{"train_examples": 145000, "image_size": 48, "encoder_arch": "mobilenet_v2", "encoder_norm": "batchnorm", "encoder_depths": [3, 6, 6], "encoder_widths": [40, 56, 88], "decoder_blocks_per_level": 2, "decoder_upsampling": "nearest_conv", "optimizer": "soap", "lr_schedule": "linear", "final_lr_fraction": 0, "adamw_weight_decay_other_params": 0}
Rows from block 3 of the encoder of a small image autoencoder, named by matrix and row number. Rows with one number belong to one channel. Each number is 128 + 24 x the weight over its row's rms, rounded and kept within 0 to 255. All counts start at 0. Numbers have three digits each.
After each channel's rows are labels from the 100 images, of 14848, where the channel reaches its highest value: "responds to" is what is common among them; "patch colour" is the nearest of a few named colours to the mean colour under the peak. Only what is clearly more common there than usual is listed. The data: views of escape-time and Newton fractals.
# convs0: expand pointwise conv (encoder.blocks.3.convs.0.weight, 240x40x1x1), inputs 0-39
# convs1: depthwise 5x5 conv, stride 2 (encoder.blocks.3.convs.1.weight, 240x1x5x5, trained with AdamW), a 5x5 kernel
# convs2: project pointwise conv (encoder.blocks.3.convs.2.weight, 56x240x1x1, transposed), outputs 0-55

convs0.108:136099085101151152149125087131116097150177146122151135115144105118100123086109091134145104138121118140123118083137165160
convs1.108:118117126123131126126124146124118154219155109137124156140153108131148147100
convs2.108:170111165164130124148141129168132121117112128120111164112106137133113137172178144137105145130129126137178135156119170123139146138117123105118180100109184156130125082141
responds to: grey; pastel
patch colour: white

convs0.87:107103130091128141086145128132168122156131142062138123097131105129103177149142148093115129138127101149134107161105158116
convs1.87:143136142110142148116128115130113124163132126139158200178109144138168142137
convs2.87:126096155124154114138155203144146092099133115104115148112143113115092165139119098097110089127102121123164153131145100112116157117124147109123091104136088164125131100121
responds to: grey; pastel
patch colour: white

convs0.83:115107142137131127090121144102145081143151114154141103123158136158142124115137126130107110123156167142143089069120073159
convs1.83:105130125117122125104136091106092113165168133124135159099090086100115105131
convs2.83:070155133102152145126127155119119115114056125116152145129079139138112139112118134122131150123110146151195140143147162146171158146157133134114139137132140086121152148135
responds to: grey; pastel
patch colour: white

convs0.43:102166134130153123141129123121179154080141155117152095101121106099116155100120108146121147125147122086110143096119075110
convs1.43:146146147098110116127136092109098094137104123103077092123139150112085126145
convs2.43:107102118162097095108131080130103134110098131139167121133165178157151137142143137122090150146139161144158163101103194162110113149157139133146138143138126119121117129126
responds to: grey
patch colour: white

convs0.9:153108109138115150124141168119117100175108110113105167085135121142150144126121148127157150099148183124143112181102125137
convs1.9:095144169115105130124135144142109115128179134164122186161149132145124146142
convs2.9:115140155172169119100140118131160114124115135147129162172094144113137156075117107134154123139098131098182178130122137118122168120136079141114103134126112134108108157114
responds to: grey; pastel
patch colour: white

convs0.155:148136151149110139148158156137133113082109158083132123112150111168177131145121144101131122138124075119136145150134182115
convs1.155:139119114140130109156130106132144134125121137108158187183152141148159165105
convs2.155:113106162123141071134140126132141133174092069109129144097117116157138125115118104093141127100102156151116153130128129173131153101099137142078087116166129107112137134121
responds to: grey; pastel
patch colour: white

convs0.86:112108158105128137159148117128124106128143082136151133130139139186130129135101129148144157117138123143167143079104088071
convs1.86:119134129140120132120102101113133118065045104134110140115133128125126136124
convs2.86:150098139162110123131179128117123179118116154134152103153091142071102123179129154122093142133131084141155108087113123140117114107097097121137125143159101138117134119150
responds to: grey; pastel; Julia set
patch colour: grey

convs0.119:140092135140127103109106109096152129155106105104160091155133127152126153141099161120139138116155165145054132115107146128
convs1.119:100141146140107147116143168140159113130187147142103105162128127152149165142
convs2.119:164127150110125132131076129102135136102117172161104150147123123107145136166145119112154134136119109068174098146129100148087128099125097156091152130130121130121078112122
responds to: grey; pastel
patch colour: white

convs0.224:126111093105124077132147165126132146133144104153101126102100143100132104149175143130181146132103138124128092105121164161
convs1.224:128103154107117097158149154119117133154184124144129173178110124123110129129
convs2.224:160134125158124118133115144109124091126120137182099100123117089088103129127132111144148103099168167105199129093127097130110131137139157091160161135147146129143141118119
responds to: grey
patch colour: white

convs0.186:112112146175170143121134146100152135139112133115098145114119103111126131181106165125089185141128146133120166106105122154
convs1.186:119132098117136120145141154113112148181178107142123156183115120133098141116
convs2.186:094131138137117124136119124131120127110147124145119105143144111082132101111118126124203140131152105136099107101173115118072132107158122117129175106191095120154143124113
responds to: grey
patch colour: white

convs0.105:096131131144117083111138152108104150146118160129089167099139139150145127136147092125123100119091134162138088096077148133
convs1.105:154121096111145112118118093157092103090118132157085119121149141119088099117
convs2.105:122131182088133143134131128131136100146148145097138124133128109169143113148125091146131148146122124147116135077099126106142111122163136060097117127068164110152140145157
responds to: grey
patch colour: black

convs0.146:127142115126120121188147094096154122103116159138123156159126104122141094138152109160133161131137173117129138187116139097
convs1.146:114127131142119139151119110117115135138188194139109106159167136143113150124
convs2.146:109118124114096161100081155108150104136123108132111154135106137116143170125139099089173132139109052119146119122117122091084139144158134159099128146135120110134109128161
responds to: grey; pastel
patch colour: white

convs0.56:124130111146131128142124118086142137130102109134118081124122129163151160177125148114142190138152187126080136136140123125
convs1.56:133123153137139131129136113147130128124062115123153203155140136127152106137
convs2.56:153122110130123155132154111099109140129121125126142116121158129141087117129116157142103125093092160192141150135083147152212114148114099116118128125145129105091127129152
responds to: grey
patch colour: white

convs0.123:126123100117136105132137131148144092119142140170128183140136093145161125063129097148151141136141157131151112124098094162
convs1.123:129119142131123123130104152143134094121194126109158180150171121114128150138
convs2.123:141104101172120117126088118120121126091124115086152148114145177111100162138098169110139086145141068118090143142114116125117137128120165124154137112145125162091109109126
responds to: grey; pastel
patch colour: white

convs0.174:127117128133136137123122138088138093155116129114148072093154155188122164153101146100140124126169137099141151100146137112
convs1.174:133142157133143143146149132149137154089109173128113113144185133144134179121
convs2.174:170123141101140116135116111110141164087151125125111148137106127137128129110154107158184142149168107141084103100098143090158083123117109148153092090131132143096149135138
responds to: grey
patch colour: white

convs0.78:107174145161125109130139126107137156159125119102142125135116165185154164163132132130149108172134104127144106084148126157
convs1.78:168135120144115119130121148123138176160106093173164122088124155149133115116
convs2.78:093116138115122133112207135133119127107156108117148077104106052123127100133139113137127135137127108084106124137106150106100094141129122117088163147158134127138127128116
responds to: grey; pastel
patch colour: white

convs0.31:116149153107121121139115155121101128122119117148125077152130175120158166136136144141056124133097089097133143108132156109
convs1.31:134106124138130123135130147120127111171177130125121164178171121112156169143
convs2.31:145119151114184099105158121161137143128079141114110101114097110112131136144104104153100125153100170123133076107093168115106135117125158134140098135165113115153109109153
responds to: dark
patch colour: black

convs0.231:113139142172141109159145151091140129143110134097125158133089116129133083167098158125107194129125126114126119133092103130
convs1.231:125130116123133143131117139125108128181134117124149224144121116128145126127
convs2.231:107090107139163129147169141150130104116174136106148130070126115142108168106116104125105082138126159169143173129121132133106084124148135108131112123114090137135158104101
responds to: grey
patch colour: white

convs0.222:146150106154135131152136079164145154108159086128109110107161094118116101138092134136111124065143125112151147127147103133
convs1.222:121144155162123121157155173165141139121175126102153167133137113106122142156
convs2.222:072115150100144144121139109129142161121150132138093092146113091122101169140056154141115137104129136112091123104160090109130157104133131153108115137167098118118112119122
responds to: grey; pastel
patch colour: white

convs0.63:118122114157111122167154142157132153128070181117124137140151189111127141138136088157142099145108149141122119101139127152
convs1.63:093103111164121104134122167161123150113129166083112134126164098114140142150
convs2.63:083091112125111125113124129119136091120102129120123207121114106083079158135120106130101109090128130079098105165135138133139152119105118107142138134123115154109160109128
responds to: grey; pastel
patch colour: white

convs0.180:140123120162161098109134110146120154143138112157087102115117116150162142128110144175113071136140130164130117181154108121
convs1.180:113133110126133114138155162113149142197173131130156152177134128129136119124
convs2.180:115169136122118129112080152126157087142157088136124118162107104140154142174054129106123153104111089154146135135104143111137114133110121131094091153104112122141118130113
responds to: dark; Mandelbrot set
patch colour: black

convs0.114:141100140115144127126126123176079137070090154161098136164154099129129151094165135142125150119146118098139149137143146132
convs1.114:123136158141135140105120115147121155181093142131112197165133133133143113133
convs2.114:115135140082118136134169139118108121138101169124097117133121129128123115130094131134174125139142164062141076131165097109087141111115126140168155114128116118143093170125
responds to: dark; Mandelbrot set
patch colour: black

convs0.22:103133135141152133140112084072111128147102154137094102104127135147156178139115181122121170126167144144102136115122128134
convs1.22:117148116144126115115127092157082136187094136106136175141138113137129103140
convs2.22:105111124108115170127147137132111107144158113148111106090165140152112121119124160136123137124099166115088157068106094171135083097118112158150110106123138134088135137154
responds to: grey; pastel
patch colour: white

convs0.21:122147138120183121132126128117156107136053135153094140124148170105126120106118109117131154134101141132145133070095113121
convs1.21:137122138101135120126138146094132135175182143148176166148116111146157140137
convs2.21:089097101096125125163137161136165153121110170138111142136165091078093137077141083125119154153103142087139125139140127145141121112137153120160162113153122107129141120127
responds to: grey; dark
patch colour: white

convs0.193:142110136150154125141107117120117099116154103122163079158118138151097097125118118120201127124138184136098146107117122146
convs1.193:127102127103135142138146134121113146193173152117133186157140119139143130133
convs2.193:138102116117169140148140153169160127199158125098141178128145153104109131122129105109115140169129148121127149126143142137158108105099134098131172106148170107150141148120
responds to: grey; pastel
patch colour: white

convs0.124:142111145134095145123146124097117107156104121086129126110105089180133114145137146141128172144108066109167136149126121102
convs1.124:139110114127141110125146111116137110134112149133082052115115148110079126127
convs2.124:128163134129111159111071062118124135118133121153121121156134160127144101154122178114143150183138107094112101089104116111152111127119136124139140177107155128121126150141
responds to: grey; pastel
patch colour: black

convs0.201:096123099118165117136166159126084117120139142171098183115154067119128100148131132121138137121114132104101134136114160128
convs1.201:129110158119119143123140176129114166142199115121141167151148140115113114132
convs2.201:075103099136177136133122118112110089078146141162132108151081110132119164120113138123138140141104112115144171132128150098105092098172133156132144103116120144162143104133
responds to: grey; pastel
patch colour: white

convs0.142:136186079131121128146135120145146130121153124139147092105166140119113129132140152134148121115107142149160190122094169098
convs1.142:101142160158122120120164149140138153142115163098110184149119119150155105151
convs2.142:167144063154115166148103143133139120128159134100148124136118103111124182133099100127091136109132152136135117110158094109146145105130108165129086109149114088148090123115
responds to: grey; pastel
patch colour: white

convs0.137:104089117117101113145099158125133115164134130160125116160175123124186120131089153130164097108164131119158127111137157131
convs1.137:114137115159132104110142171147142130197143136121134164160153139114115143103
convs2.137:105118085144091107103110151130126125131116168134101100118138139090130154114117107173116180137142157085154181094094128136165143118151102146137142136151149108138109105114
responds to: grey
patch colour: white

convs0.132:158139088118120128165159103145115125147137119198145128111127121150140190127135088109124127135131169150117169123132114133
convs1.132:082127075129109113109102159110095145123161102134098124158142135153139117106
convs2.132:113145138157125125162167106160152134090144184139086127147126154191120121145098130124129140156107126124113110158108155129177121183133115123102124145141122131117103110098
responds to: grey; vivid
patch colour: white

convs0.168:180099115132109122128159128130133114131118130134136179138088096173155118120098138127103157117155093168104126130138138081
convs1.168:120133141114132118139118114147146114062072107132120116065126114129128144123
convs2.168:164112112143125153117099093118116141106104179124122149121148131116106138081158108167133127141117129127146152132128142180143129132171141106169148146114174154105157176148
responds to: grey; Julia set
patch colour: black

convs0.136:119160111140088118204125099123140108101148143138132106133157149119162166097086114133149130129150128127112099166134124144
convs1.136:142150136126146127112132142139152073099162181143099108147159130144139139160
convs2.136:101104127132139101127118131113150132123168092111094172109134101092102112130111115137103120154145124121104173104164074153087135092126101123157176121159119138154152129139
responds to: grey; pastel
patch colour: white

convs0.208:108137148151147186122104128080096106143103149120139157113158136144125129157125117083153116142170102161121155135109154105
convs1.208:138118103143149122096082099118155121094095126145083079119139131137101136131
convs2.208:135123122108161126133150125077147083080148089123126090154110112101138099136137145140104119120126147105109084113114103108142131142118149074144162153111140174136085144117
responds to: grey; pastel
patch colour: white

convs0.217:109133103138103112115165167146140143123116119166124123130167113130183119100138138143167130164153167134174125120131080121
convs1.217:122166133142149120153168181167132105148121119160125140102143105129112161153
convs2.217:137160094116093134124076139145164139122104103097103111136101145104106147134126151135134163129098155136114148136113102135190194133120135159151119154148134089139147141122
responds to: grey
patch colour: white

convs0.145:125145167166129120155137092116167102147115100096143164159102113160145155159130131130157183149135164123113129130141118109
convs1.145:129130148145124131127126118125131100115118126130140202208129128109115129128
convs2.145:153115110122124123151112128068116108138114089109129109176114114138089128139102132158096127119072135150164166143143136136154172136136106097080131110135103149101133111146
responds to: grey; pastel
patch colour: white